Weights of a small masked image model: batches of 64, trained on larger renderings of crowded toy scenes.
Rows from block 3 of a small masked image model, named by matrix and row number. Rows with one number belong to one neuron. Each number is 128 + 24 x the weight over its row's rms, rounded and kept within 0 to 255. All counts start at 0. Numbers have three digits each.
After each neuron's rows are labels from the 100 images, of 14976, where the neuron reaches its highest value: "responds to" is what is common among them; "patch colour" is the nearest of a few named colours to the mean colour under the peak. Only what is clearly more common there than usual is listed. The data: larger renderings of crowded toy scenes. In brackets: how many of the 100, against the usual share in percent.
# fc1: MLP up (model.blocks.3.mlp.fc1.weight, 576x192), inputs 96-143
# fc2: MLP down (model.blocks.3.mlp.fc2.weight, 192x576, transposed), outputs 96-143

fc1.569:176114141163163137123120132114115072115118147126144099107124155111119117109141096141106133120097175155112160113123197104136129132167138151100141
fc2.569:136110159111148179148130124116147094173102167129110136116152155133119145112083114099175147093120118109166144130145112154073126081126126152114085
responds to: its colour: green (25 vs 8.5)
patch colour: green (37 vs 7.8); black (27 vs 9.5)

fc1.88:126139136083138100160122109068127124126066137142089117134116124126133140139174143111138112131121124091143129195134124151149102125142110146135114
fc2.88:134114098130176147097133139145156148156136176130126103151166145141120134184044109153180150115149106099146163127110153119106134163142107131105149
responds to: green object (58 vs 28.7); its colour: green (35 vs 8.5)
patch colour: green (49 vs 7.8)

fc1.196:145146081111147108132151161106129116138086109088142153147154135125105121130127104120090145146116142100187100159148120170152157143156132149140120
fc2.196:097138161172155120145123085121157094129144170135127112120109119101120152167155121129148156148106116092173128134102185161104110129075123105096093
responds to: green object (62 vs 28.7); its colour: green (31 vs 8.5); its colour: teal (27 vs 8.3)
patch colour: green (41 vs 7.8)

fc1.371:097124160116143072133094104129090107122148131173124133155126072111132138152106112159119119080133142141146142145090088133080078120131115142156105
fc2.371:141136149159134146138127122151104121084120132102144123182119135151109146103121099149109091131093091145117123127144118158090176112131093100115124
responds to: red object (64 vs 29.4)
patch colour: green (28 vs 7.8)

fc1.199:107164157136152125157066118091106141184101121180123128132116149101127111153140138129068111148144112143124140108090139115121120157157102156159110
fc2.199:098117143094130152137123091129148126128097182125150142116104147142103134150122125141129144169159131125125126139150106154156069105171126111147121
responds to: light from behind the camera (52 vs 24)
patch colour: green (45 vs 7.8)

fc1.115:089148149145181133118110117126105110118132145116142158102110143118135158141127151085113101138151133142169146154151157155120125136145161125134109
fc2.115:150116147156135114109122110084136147087120135198132098133137108141130158111116172125149137119117134138122106121089109089139146145169135127096113
responds to: teal object (61 vs 28.5); its colour: teal (27 vs 8.3)
patch colour: green (29 vs 7.8)

fc1.247:134136159140105099117128063099141114120145100116158074148126183119154115137090144159099123111122147105122093100112102145136129110144149106155122
fc2.247:084120167141171081137114127102144133125132147134091133168130153117142115139111170115107155161173138149135097130129140103111155157120147111208132
responds to: purple object (58 vs 28.9)
patch colour: green (31 vs 7.8)